From a checkpoint of a small image FSQ autoencoder.
Model: 6.47M parameters, 32-pixel images, encoder arch nf_resnet, encoder activation relu6, encoder depths [2, 2, 3, 2], encoder widths [48, 80, 144, 256], decoder norm groupnorm, decoder activation silu, decoder widths [64, 128, 192, 256].
Training: adamw at rate 0.0032, 19000 steps.
Data: trained on simulated telescope pictures of galaxies, 149.7 epochs.
Rows from block 6 of the encoder, named by matrix and row number. Rows with one number belong to one channel. Each number is 50 + 10 x the weight over its row's rms, rounded and kept within 0 to 99. All counts start at 0. After the name is the row's rms in percent of the matrix's.
# convs0: first 3x3 conv (encoder.blocks.6.convs.0.weight, 144x144x3x3, standardized in use), inputs 72-80, a 3x3 kernel for each
# convs1: second 3x3 conv (encoder.blocks.6.convs.1.weight, 144x144x3x3, standardized in use, transposed), outputs 72-80, a 3x3 kernel for each
convs0.20 103:57 67 39 51 60 48 40 42 37 48 46 45 41 60 53 33 44 44 58 62 68 64 50 53 43 49 39 58 48 58 51 38 59 37 37 43 51 57 52 43 50 48 44 49 48 48 45 33 47 55 53 41 36 48 49 55 46 35 38 42 58 50 39 44 39 37 45 58 62 56 56 43 45 16 32 48 43 59 45 48 38
convs0.21 097:42 47 38 47 42 39 51 50 46 49 43 51 53 48 44 55 38 58 32 43 53 28 57 67 48 48 62 48 60 27 50 43 32 55 57 31 52 52 57 54 54 59 56 59 57 47 43 32 58 43 43 62 52 33 55 50 59 56 58 68 36 43 52 60 59 53 64 54 50 62 52 54 53 51 40 62 43 28 57 46 50
convs0.22 105:42 39 58 42 49 52 49 50 55 52 39 58 66 42 55 63 31 59 44 56 49 48 50 47 54 52 55 64 62 46 48 59 53 47 57 27 44 53 56 47 50 44 33 60 47 46 46 45 48 51 56 61 39 48 46 42 43 62 43 36 44 57 82 50 34 48 60 45 38 47 48 38 53 48 27 57 41 36 44 64 51
convs0.23 089:41 42 53 48 55 47 37 42 45 65 57 57 60 51 57 32 55 61 49 63 63 44 51 68 52 55 57 43 60 56 42 52 50 35 56 58 38 50 52 40 44 43 40 56 57 58 57 52 43 48 55 21 37 68 55 46 68 63 58 67 62 72 51 33 43 46 35 40 53 24 49 61 39 42 55 41 36 48 45 37 40
convs0.24 112:50 45 37 53 41 46 54 62 50 58 52 58 67 35 15 45 51 44 56 55 46 49 38 54 59 64 56 54 41 53 14 26 69 38 37 58 50 50 42 52 60 55 55 54 59 53 44 53 45 49 52 53 51 46 58 43 46 54 55 51 42 63 29 53 29 45 49 59 33 40 60 56 65 44 51 34 35 61 46 54 60
convs0.25 096:51 34 60 56 45 46 47 46 50 49 41 62 56 50 35 43 51 54 54 41 62 45 41 59 43 63 53 59 71 62 47 49 68 59 50 70 50 46 54 38 27 43 45 43 50 49 61 59 49 46 52 50 44 40 50 44 52 46 45 67 46 69 48 51 57 46 29 46 59 33 40 47 42 82 59 51 30 60 51 67 54
convs0.26 090:44 55 59 58 70 55 65 58 55 52 32 59 45 40 55 52 33 52 45 62 59 48 61 64 47 58 59 58 46 51 58 45 52 39 46 67 60 61 61 51 61 62 40 50 55 58 44 35 72 40 39 75 47 39 50 41 60 54 48 54 53 55 54 43 62 53 42 61 36 40 56 40 60 59 57 53 47 47 62 58 51
convs0.27 094:48 58 54 43 35 53 48 38 39 50 47 54 53 50 61 44 56 65 46 50 58 41 50 46 55 47 57 46 53 68 45 45 55 55 63 49 55 60 53 50 51 41 49 56 43 65 58 67 44 52 46 33 40 44 62 39 44 39 59 58 46 76 65 64 55 36 64 66 55 33 70 70 55 34 35 65 50 68 67 57 49
convs0.28 103:32 35 27 64 44 57 53 50 57 40 44 57 32 48 61 56 46 59 52 47 43 42 42 63 47 38 50 60 53 56 64 45 59 42 47 34 50 37 51 41 55 62 30 50 58 32 56 56 52 46 41 55 50 45 70 44 53 49 54 56 53 42 52 55 46 62 40 54 66 43 60 47 61 55 67 58 43 52 50 65 31
convs0.29 098:43 47 36 61 59 39 53 47 47 62 42 55 47 47 39 53 65 41 40 52 62 44 50 63 52 50 63 63 58 58 51 49 80 54 35 56 52 53 51 57 48 56 46 33 48 56 43 36 51 40 43 53 46 30 41 41 45 51 55 70 55 31 48 31 59 46 30 61 42 37 49 51 48 59 59 47 51 56 46 52 50
convs0.30 115:40 50 53 49 55 34 53 56 56 43 53 43 58 61 42 42 45 41 42 51 53 42 61 39 55 60 49 50 53 66 53 45 42 55 60 72 62 46 43 54 45 49 57 54 55 41 40 46 63 48 45 55 57 60 49 54 57 50 46 42 50 55 56 59 52 30 56 64 42 64 58 45 60 52 34 55 37 37 60 65 37
convs0.31 094:54 34 49 58 56 67 46 52 50 29 43 49 45 59 37 54 50 45 47 51 69 57 53 65 51 51 58 35 46 46 50 37 37 46 38 41 47 53 59 56 52 54 54 46 47 41 47 38 61 51 41 59 61 38 33 41 31 58 58 45 47 49 38 42 74 55 37 62 68 57 57 54 31 57 42 34 44 65 25 44 47
convs0.32 112:56 52 48 48 51 55 54 67 65 38 35 31 45 45 44 60 38 40 14 52 46 45 49 54 52 44 54 43 46 49 52 40 64 39 36 58 46 41 56 64 44 54 45 42 58 66 60 43 60 55 33 70 62 48 24 55 44 54 50 47 47 58 56 41 47 56 49 60 61 50 58 65 60 48 62 47 56 57 53 56 59
convs0.33 110:45 38 49 47 64 64 19 53 51 52 42 34 63 40 64 51 48 59 62 36 50 60 41 56 40 47 58 54 53 62 55 47 40 48 40 41 57 46 65 55 47 45 52 53 53 49 50 45 53 58 57 56 58 48 82 47 53 58 48 51 61 46 57 55 40 42 58 33 53 57 55 55 47 62 55 51 44 59 69 53 48
convs0.34 099:33 20 38 44 40 49 39 48 52 54 46 44 27 28 38 52 35 55 49 42 56 52 52 51 39 60 62 43 68 50 55 23 49 40 52 38 52 52 36 55 47 48 59 51 50 32 42 57 35 44 30 42 50 56 56 34 46 45 60 48 61 58 62 43 44 64 25 24 33 35 35 38 47 59 46 43 43 54 49 52 45
convs0.35 100:52 58 47 49 52 31 55 61 62 48 56 60 42 53 59 55 58 46 53 56 55 52 39 54 49 31 52 61 55 45 39 52 37 53 66 21 42 51 49 37 56 41 46 38 48 39 52 39 59 44 47 52 54 52 52 64 52 45 42 59 56 53 57 44 54 55 43 40 45 37 60 57 46 37 53 44 46 49 39 75 65
convs0.36 103:57 37 60 50 71 58 42 47 53 38 44 35 45 48 52 45 39 32 48 46 54 42 58 48 53 40 44 48 35 56 59 32 58 41 51 50 61 56 61 59 50 48 56 51 50 47 42 50 52 63 43 39 54 49 50 52 53 48 33 40 53 70 53 60 57 38 59 58 57 59 49 44 22 53 41 50 43 73 50 61 58
convs0.37 106:49 53 52 55 68 28 49 46 45 57 76 51 67 38 40 46 38 65 39 49 47 55 61 44 50 58 63 62 18 34 37 29 23 34 48 33 47 46 39 44 48 55 60 47 41 53 34 43 58 52 45 26 56 45 56 48 45 39 44 62 57 53 45 39 46 52 54 42 55 63 43 42 44 49 48 47 63 37 54 28 47
convs0.38 083:39 49 48 39 62 49 57 54 35 57 53 43 65 57 50 35 51 26 51 53 55 51 57 46 47 40 47 49 48 48 35 52 43 30 45 51 46 55 56 47 59 59 44 54 57 60 62 45 66 48 35 74 51 39 59 68 51 56 52 53 47 48 49 63 48 56 50 49 47 47 52 55 63 54 53 41 65 50 46 67 60
convs0.39 090:40 37 34 38 45 53 32 37 67 41 61 52 29 60 69 54 43 43 63 58 46 53 46 44 49 55 56 53 33 36 50 25 42 55 44 51 61 51 48 54 54 48 40 43 48 55 53 69 47 47 65 49 31 52 55 52 49 60 37 52 67 45 62 70 57 58 65 51 35 51 49 45 46 42 53 46 49 53 63 63 64
convs1.20 108:29 23 39 35 32 58 56 64 61 57 43 47 51 37 67 51 63 50 57 66 57 48 69 48 34 47 46 39 63 31 54 56 73 62 56 35 52 58 51 39 46 50 49 51 50 64 70 59 53 52 36 52 37 56 53 53 33 58 64 68 42 45 48 35 31 55 53 49 60 57 58 48 49 53 38 52 39 44 67 52 52
convs1.21 094:55 54 50 55 47 32 46 49 31 40 38 43 48 47 51 48 46 57 35 54 55 33 60 71 39 43 61 47 64 41 40 73 56 32 51 83 40 53 56 42 49 64 43 44 46 51 46 48 62 55 48 66 69 45 48 41 40 49 45 45 48 59 50 59 60 46 43 52 28 44 55 45 51 57 50 52 59 55 48 58 46
convs1.22 100:42 60 47 61 58 52 51 46 26 54 47 28 55 73 48 45 43 43 65 53 45 56 60 48 64 43 56 42 24 37 39 60 59 46 37 64 55 57 43 52 52 54 61 47 37 56 53 58 41 48 41 49 36 36 50 47 25 52 59 40 50 39 10 39 43 47 43 50 53 35 53 51 69 40 66 53 60 53 54 42 60
convs1.23 102:56 54 55 54 60 55 61 47 50 39 45 60 38 37 53 42 28 53 44 52 47 53 46 40 57 37 38 56 56 59 50 48 36 60 65 67 51 52 50 63 57 50 74 61 52 52 55 49 47 46 49 57 60 54 54 44 47 60 53 45 57 57 52 46 54 50 52 55 49 52 65 61 40 52 49 21 35 48 32 37 40
convs1.24 121:46 38 46 44 48 45 47 55 47 52 27 48 41 37 46 59 58 55 36 49 64 30 35 54 46 44 56 40 59 38 35 58 45 52 47 60 44 47 49 41 34 45 53 52 60 56 68 56 54 44 54 59 45 56 52 47 47 32 31 39 76 46 54 55 48 56 52 50 52 55 60 57 54 74 45 37 46 44 54 49 50
convs1.25 096:47 36 55 61 46 29 45 59 37 43 36 42 48 43 55 55 49 52 47 55 49 33 42 54 60 38 56 47 57 50 59 49 56 35 32 54 46 57 56 37 23 53 49 50 47 55 70 57 45 52 63 40 41 51 40 43 66 46 38 31 52 38 45 50 25 31 65 46 21 51 57 45 46 63 64 39 46 48 53 58 46
convs1.26 101:58 77 60 37 59 51 45 64 43 55 51 46 42 58 45 48 50 54 62 43 37 44 48 44 45 41 54 52 52 62 39 61 50 48 52 47 49 54 53 47 62 58 50 69 62 54 35 33 66 37 46 62 52 55 40 43 33 39 48 55 40 57 57 50 70 65 47 59 55 35 49 39 54 36 48 56 46 60 48 33 60
convs1.27 109:56 44 41 69 48 58 70 57 49 36 57 51 32 51 65 40 61 59 58 51 54 47 51 53 57 47 57 55 61 47 68 45 47 68 49 65 46 42 52 43 30 42 66 43 43 44 50 73 32 50 46 24 51 54 58 54 55 63 44 54 75 65 46 38 49 29 57 52 35 59 59 40 54 60 64 32 54 42 37 49 60
convs1.28 091:62 48 43 36 48 60 53 60 37 52 43 38 52 49 48 60 55 55 42 37 28 31 36 38 50 49 57 29 43 42 35 57 30 64 53 52 48 53 52 36 52 59 49 43 52 57 50 48 59 58 37 45 45 65 48 67 41 47 48 66 57 46 43 41 54 61 34 45 59 47 39 29 58 33 59 56 55 36 55 39 45
convs1.29 093:41 35 50 45 47 39 49 46 38 25 45 41 32 40 36 43 52 59 39 58 56 32 58 61 31 62 50 55 50 48 56 54 40 57 60 58 48 56 63 52 54 60 38 45 52 69 57 49 81 57 43 58 60 55 50 56 69 43 41 48 49 44 48 55 42 46 51 45 30 62 56 35 48 63 47 49 38 42 37 51 60
convs1.30 103:38 41 43 59 56 41 53 45 38 43 55 55 56 40 51 44 52 65 42 57 57 32 43 52 51 54 62 36 34 46 36 43 66 36 48 55 45 50 53 55 56 67 53 49 41 69 53 56 56 56 49 48 54 43 49 44 31 60 69 52 59 45 35 46 47 54 45 55 52 55 50 61 55 41 39 35 55 58 57 51 39
convs1.31 101:69 66 53 47 52 51 55 47 51 53 65 68 43 56 55 45 49 65 58 55 30 45 55 44 37 45 40 71 61 54 55 49 36 53 60 48 47 57 47 27 60 59 25 42 52 54 37 36 68 59 47 65 59 37 56 58 59 41 61 66 44 67 58 51 54 54 50 36 57 57 46 51 47 45 37 60 69 15 56 54 40
convs1.32 107:57 56 48 51 51 47 51 51 35 52 50 45 30 41 65 53 44 57 41 60 41 27 63 60 43 67 67 52 51 27 36 72 38 66 65 37 46 57 49 46 62 58 54 52 49 56 40 50 60 49 44 67 50 45 40 38 58 32 50 68 39 45 49 62 47 37 64 36 36 57 35 29 44 61 50 36 55 44 41 47 76
convs1.33 095:62 66 52 50 51 48 52 47 58 61 55 61 58 43 39 45 40 45 44 56 53 39 59 53 46 51 35 37 68 44 40 68 48 38 58 32 40 46 47 48 47 53 39 45 52 48 31 47 49 29 35 45 45 40 49 61 50 46 47 82 52 34 54 34 47 40 48 53 49 51 45 50 50 47 61 44 52 50 48 49 43
convs1.34 104:47 40 33 50 43 62 45 39 37 35 36 57 59 55 72 65 58 56 56 38 62 61 49 45 49 53 43 40 37 74 36 45 48 51 48 42 60 51 51 51 44 44 34 48 54 62 78 59 51 55 49 38 50 63 52 54 60 46 41 64 44 41 47 46 44 24 39 50 50 52 67 64 49 66 82 55 50 49 57 42 53
convs1.35 082:47 67 48 49 77 46 57 34 50 49 61 53 39 66 39 49 43 43 58 52 42 68 60 49 50 44 60 49 48 64 40 67 57 43 43 52 69 59 37 57 65 70 56 53 72 51 46 64 45 30 56 44 67 54 35 35 36 37 60 48 45 50 43 58 59 60 43 69 60 38 46 45 40 47 42 31 45 59 43 54 36
convs1.36 100:61 49 52 43 53 54 45 44 48 53 47 49 50 41 74 37 31 50 56 60 43 49 55 52 40 41 59 52 48 41 37 69 51 49 63 32 58 51 52 50 49 53 43 54 48 59 56 52 38 43 41 60 41 50 46 37 41 46 51 80 38 43 47 53 50 40 66 48 51 52 42 51 41 49 45 29 65 48 66 54 41
convs1.37 109:53 58 59 47 42 64 53 59 50 53 57 54 14 51 52 60 61 47 36 48 36 50 57 47 48 43 52 64 59 52 34 58 48 39 43 42 54 58 49 43 54 49 46 43 57 43 50 42 64 54 61 64 54 47 43 46 28 37 48 46 38 38 54 58 51 63 56 35 46 51 49 54 48 38 39 52 61 55 75 51 38
convs1.38 090:61 71 52 45 62 57 51 44 46 63 72 51 67 66 49 59 52 39 67 64 58 79 66 43 66 65 48 43 45 23 50 53 53 41 58 39 57 53 50 54 63 52 55 58 61 61 35 46 44 45 36 50 51 58 47 52 41 41 47 50 62 65 51 39 52 58 42 60 77 42 41 60 48 31 56 56 36 40 55 65 56
convs1.39 083:66 52 56 51 58 57 52 59 49 68 62 50 66 49 60 54 46 53 51 51 42 58 60 63 55 65 67 44 68 63 47 52 81 59 57 59 46 50 45 55 52 47 51 35 35 37 41 57 23 37 41 38 36 22 44 53 46 47 54 52 46 39 29 63 54 50 65 50 52 40 43 32 64 59 60 36 60 46 41 55 55